python train.py --dataset="rendered landscapes of hills, water and sky" --text_encoder_activation="gelu" --cond_dropout=0.2 --weight_standardization=false --widths=[64, 64, 128] --blocks_per_level=1 --scale_shift_norm=false --attention=true --muon_scale="match_rms_adamw" --learning_rate=0.0039 --nesterov=true --orthogonalizer="newton_schulz_5" --epochs=19.5 --warmup_steps=1100
Rows from block 3 of the denoiser of a small text-conditioned image diffusion model, named by matrix and row number. Rows with one number belong to one channel. Each number is 128 + 32 x the weight over its row's rms, rounded and kept within 0 to 255. All counts start at 0.
After each channel's rows are labels from the 100 images, of 14976 (inputs lightly noised), where the channel reaches its highest value: "patch colour" is the nearest of a few named colours to the mean colour under the peak; "peak on" is the class under the peak. Only what is clearly more common there than usual is listed. The data: rendered landscapes of hills, water and sky.
# convs0: first 3x3 conv (model.mid.0.convs.0.weight, 128x128x3x3, each kernel summed), inputs 86-127
# convs1: second 3x3 conv (model.mid.0.convs.1.weight, 128x128x3x3, transposed, each kernel summed), outputs 86-127

convs0.32 [116  68 120 136 126 175 134 116 105 116  95 147 127 191 186 133 125 205  97 160 152 152 152 123  62 113 118  85 119 134 146 113 108  63 128 135 163  85 117 128  98 122]
convs1.32 [112 109 129 131 128 106 103 165 147 160 181 132 152 143  57 106 107 134 155 129 128 103 137 147 141 139  90 134 182  88 110 133 109 167 131  87 135 133 155  81 155 110]
patch colour: cyan; white
peak on: sky

convs0.79 [152 137 123 113 164 141 114 123 115 120 106 132 166 108  79  98 178 138 144 122 127 153  35 112 148 165 121  97  75 103 108 113  71 121 117 155  93  92 122 128 151  89]
convs1.79 [149 138 174 132 139 111 135 148 144 122 141 139 159 139 108 134  97 139 120 157 103 181 126 151 216 119 118  94 175 120 108 115  62 141 114 167 176  98 109 169 129 211]
patch colour: grey; pink
peak on: sky

convs0.65 [202 115  96 140 103 129 105 140 143 152 184 107 117 196 149 108  67  65 139  87 115 169  77  96 171 181  90 161  85 137 148 138 137 167 112 140 127 108 160 112 146  98]
convs1.65 [112 141 119  93 119 143 129 135  95 105 156 152 122 107  79 179 182 120  94 175  90 139 117 161 126 114 132 136 124 139 177 148 138 177  73 101 124  95 159 144  88 176]
patch colour: pink
peak on: sky

convs0.120 [112 135 133 105 152 106 135 129 148 111  72 164 172  89 147 103 140 134  79 147 186 147 191 129 120 163  92  91 106 142  86 122 129 158 164 137 126  93 100 142 124 118]
convs1.120 [103 177 155 117 128 178 113  92 136  65 127  84 146 129 123 137 123  87 134 150  94 125  60 113  78  98 164 159 158 168 183 118 115 147  88 140 135 175 106 146 125 101]
patch colour: pink
peak on: snow

convs0.90 [151  87 139  85 155 149 117 133 127 155 133 162 140  45 158 145 132 195 117 158 183  87 155 131 136 121 127 167 168 140 145 150 182  89 124 142 113 147 159 121 111  89]
convs1.90 [179 201 129 161 144 108 134 148 172 140 140 116 149 165 131  92 140  83 126  63 115 105 139 137  92  60  96 109 197 193 109 126 107 140 127 133 106  94 141 127 156 123]
patch colour: pink
peak on: sky

convs0.69 [115 113 152 157 141 147 126 118 105  89 147  88 119 187 128 151  85 100 129 104 103 144 111 119 105  56 181 156 124 118 111 141 158 132 102 152 124 145 116 139 105 180]
convs1.69 [160 112 101 124 129  79 111 157 115 163 123 107  94 110 123 100 132 116 182 145 133 125 117 114 175 166 100 136 107 155 157 104 186 183 124 140 130 115 132 114 144  99]
patch colour: cyan; blue
peak on: sky

convs0.75 [111 121 139 104 128  91 137 160 143 138 130 183  38  59  62 141 168  85 127 119 122  17 157 114 115 125  74 124  75  99 151 134 144 109 137 142 139  61 114 142 113  89]
convs1.75 [146 152  71 105  90 184 121 125 141 139 130  81  74 192 185 114 114 172 140  54 127 121 118 150  81 125 190 110  93 123 116  83  95 173 102 172 141 152 108  92 119 101]
patch colour: grey
peak on: sky

convs0.42 [164 255 126 109 134 123 126 171 136 135 162  70 175  76  94  60 143 143 170  95 158  35 121 121 178  96 142 124 164  93 140 146 128 162 114  92 116 158 144 131 137 117]
convs1.42 [210  61 130 115 167 127  85 102  98  84  83 139 154 136 187 164 145 100  89 148  74 144 122 186  71 117 184 168  64 128 103 150 127 132 167 152 146 165  78 117 127 142]
patch colour: pink
peak on: snow

convs0.3 [138 119 102 159 125  82 144 110 125 160 137  99 139 133 153  78  67 113 139 125  95  76  64 114 164 117 181 139  48 123 163 132 145 156 108 119 147 142  91 143 154 160]
convs1.3 [ 67 165 187  70  84 193 139 122  93 155  33 156 104 157 141 127 129  86  82 148 144 123 126 167 112  95 107 113 242  56 144 132 121  83 115 101  78 133 134 141 151 141]
patch colour: brown; orange
peak on: steep ground

convs0.103 [158 170 117  89 120  84 108 133 131 141  71 104  79 137  77 119 136 151 115 115 125 172 179 152 138 134 206 132 132 147 143 101  80 115 126 119  85 164 155  83 180  99]
convs1.103 [ 76  46 115 224 158 163  89 119  89  96 171 159 158 178 172  85 123 132 145 105 119 128 106 141 167 174 128 104 108 153 145 124 152 117 188  66 161 158 102 135 148 168]
patch colour: black
peak on: sky

convs0.99 [128 122 155  94 107 140 132 133 136 128  70 126 121 103 147  80 101 154 138 130 153  54 144 183  94 107 173 143  72 125 126 124 192 152 133  98 130 215 114  40 137 150]
convs1.99 [ 84 205 153 172 101 189 142  73 145 129  96 141 164 101 103 148 108  90 136 124 101 164 142 125  76  82 112 148 206 175 141 136 115 138 128 119 100  85 160 218 128 113]
patch colour: orange
peak on: sky

convs0.51 [108 122 131 133 118 138 121 108  96  70 150  77 177 135  88 105  86 159  88 151 129 137 161 127 116  89 124 127 202  96 118 174 194 174 124 147 166 140 100 140 152 139]
convs1.51 [131 140  77 115 143  77 100 146 145 151  90 129 173 122 203 136 189 104 168 136 132 110 144  93  74 115 176 151  66  69 141 164 119 155 137 131 118 129  85  96 151 124]
patch colour: blue
peak on: steep ground

convs0.83 [105 154 126 120 122 109  77 184  87 167 130 132 139 133 111 106 109 131 162  62 140 141  84 100 177 155 103 138  25  63 104 145 127 159 119  85 114 145 142  95 151 137]
convs1.83 [100 139 146  86 102 133 143  99  96 101 116 144 108 144 191 175 156 120  84 120 112 113 166 155 128  67 120 120 155 138 155 114 100 111 113 203 111 136  85 156 111 121]
patch colour: grey; pink
peak on: sky

convs0.34 [125 121 142 147 154 150 115 153 153 124 135 147 170 138  91 100 142 176 167  82 173   2 129 159 209 162 132 116 136 128 116 144 108 139 124 124 170 113 150 135 104  91]
convs1.34 [140  99 115  91 115 112 115 113 198 102 124 101 137 144 139 116 178 123 105 113 112 193 139  86 160  56 137  92  88  90 137 177 171 128 173 160  99 105 100  99 122  96]
patch colour: pink
peak on: steep ground; snow

convs0.27 [ 87 238 133 131 110 124 151 125 113  80 160 109 146 161 128 166 172  69 162 157 117 130 163 177 111 110  75 122 181 162  69 114 113 142 164 103 167 132 112 145 119  56]
convs1.27 [128  68 126 188 145 128  92 143 187 112 170 142 100 188 110 136 151 127 164 165 150 200  81 114 116 173 155 113 135 134 164  97 149  97 129 144 143 108  88 175 104  88]
patch colour: black
peak on: water

convs0.23 [ 74 138 133 115 127 152 145 137 105 183 112 127 131  78  71 146 135 154 122 190 151  34 179 117 197  88 159 119 139 150 156 112  62 106 122 101 136 123 139 136 102 175]
convs1.23 [174 156 123 113 163 172  93 129 118 140  97 123 109 200 158 169 117 101  78 111 184 153 111 125  98 117 126 142 139 138 107 215 131 132 110 160 115  95  63 146 131  96]
patch colour: brown
peak on: steep ground

convs0.70 [142 137 111 103 116 140 128 157 102 156 128  80 141 184 132 147 159  91 122 140 108  95 234 103 101  87  72 150 200 138 149 135 117 137 178 157 151 150 114 170 133 162]
convs1.70 [ 92 101 119 180 115 103 162 106 131  99 185  93  80 124 117 148 107 142 155 128 163 111 130 122 133 165 103 171 122 149  75 139 108 137 122 101 138 128 167 139  93 131]
patch colour: orange
peak on: sky

convs0.124 [ 83 125 104 105 116 100 109  96 144 117 211 122  64  65  85 149  69  75 177 155 161  95  97  92 113  94  56 129 164 145 171 139 140 181 147 149 169 132 112 151 138 116]
convs1.124 [111 168 175 125 174 117 144 170 128  94  71  99 139 154 120 179 135 184  83 155 156 143 125 125 149 170 164 120 108 130 147 123  79  96 118 112  87 121 156 182 153 125]
patch colour: orange
peak on: sky

convs0.87 [ 96 120  94 140 149 110 126 147 140 143 177 143 123 109 122 157 148 168 121  73 122 178  66 137 113 153 146  91 147 175 148 148 122 110 102 129 131 131 159 101 150 162]
convs1.87 [111  92 159 139 156 156 132 122 102 129 113 159  82 139 118 148 132 145 119 181 127 134  90 108 127 127  75 159 112 101 105 154 179  99 103 141 123 119 131 140  99  66]
patch colour: black
peak on: water

convs0.17 [136 114 104 113  91 118 122 124 141 138 131 121  62 143  90 118 163 129 126 124 129 249  45 116 115 156 117 111  53  86  97 109 137 118 137 145 122  98 129 117 125 101]
convs1.17 [117 156 125 128 167 158 141 110 107 115 146 133 186  97 100 134 113 119 104 104 115 123 188 137 148 127 117 147 183 142 150  92  84 112  99 105 136 146  90 139 119 124]
patch colour: grey
peak on: sky

convs0.118 [148 127  79 121 144  55 117 142 154 163  91 142 141 146 142 145 105  79 107 106 117 183  91 131 141 175  72 121  73  67  81 120  67 191 129 116 108 112 116 130 124  93]
convs1.118 [ 51 115 127 108 126 155 152 126 115 131 187 118 120 122 114 194 115 206 134 142 131 131 166 119 114 163 141 131 153 175 125  57 135 103 106 113 136  91 117 105  76 136]
patch colour: grey
peak on: sky

convs0.78 [152  55 150 127 130 179 125  90 108 182  83  88 231 126 108 121 100 116 112 163  89 116 199 134 143 159 176 135 159  76 111 100 119 101 113 119 116 183 132 125 124 153]
convs1.78 [108 174 106  99 123 118 188 134  95  68  72 151  84 140 137 106 128 119 111 116  82 108 112 102 115 147 179 160 102 151 125 134 125 157 142 169 127  77 109  77 144 164]
patch colour: black
peak on: steep ground

convs0.100 [123 115 122 168 171 157 146  93 136 156 143 113 162  57 150  82  81 141 116 127 104  74 104  95 129 151 170 144  68 124 106 162 185  81 128 156  81 124 135  39 148 138]
convs1.100 [173 239 138 104 113 164 147  67 109 104 103  88 134 138 127 170 128  69 110 167 137 147 142 139  80  79 147 129 179 134 165  62 101 103 148 115 127 153 136 214 115 118]
patch colour: orange; pink
peak on: sky

convs0.30 [147 139 133 149 123 159 113 110 110 112 162 122 145 177 125 133  82 129 173  91 162 100 118 124 132  93  71 132 191 104 114 130 103 198 109 119 108 147  84 114  91 152]
convs1.30 [129 160 116  55 139 180 118 103 145 143 142 156 111  99  83 118 173 138 129 184 115 166 123 129 149 125 124 153  98 127 143 124 100  94 159 131 127  92 112 139 100  17]
patch colour: blue
peak on: water

convs0.82 [115 116  91 115 110  88 125 138 137 146 171  62  89  44 124 124  98 126 130 114 146  69  87 113 119  90  86 160 141 129 108 111 131 160 169 135 128 132 147 155 145  78]
convs1.82 [117 145 160 118 189 140 102 182  81 115 122 181 101 115 132 144  76 184 103 155 159 129 131 116 130 173  87  66  96 132 119 105 111 151 123 107 153 117 119 127  87 126]
patch colour: brown
peak on: water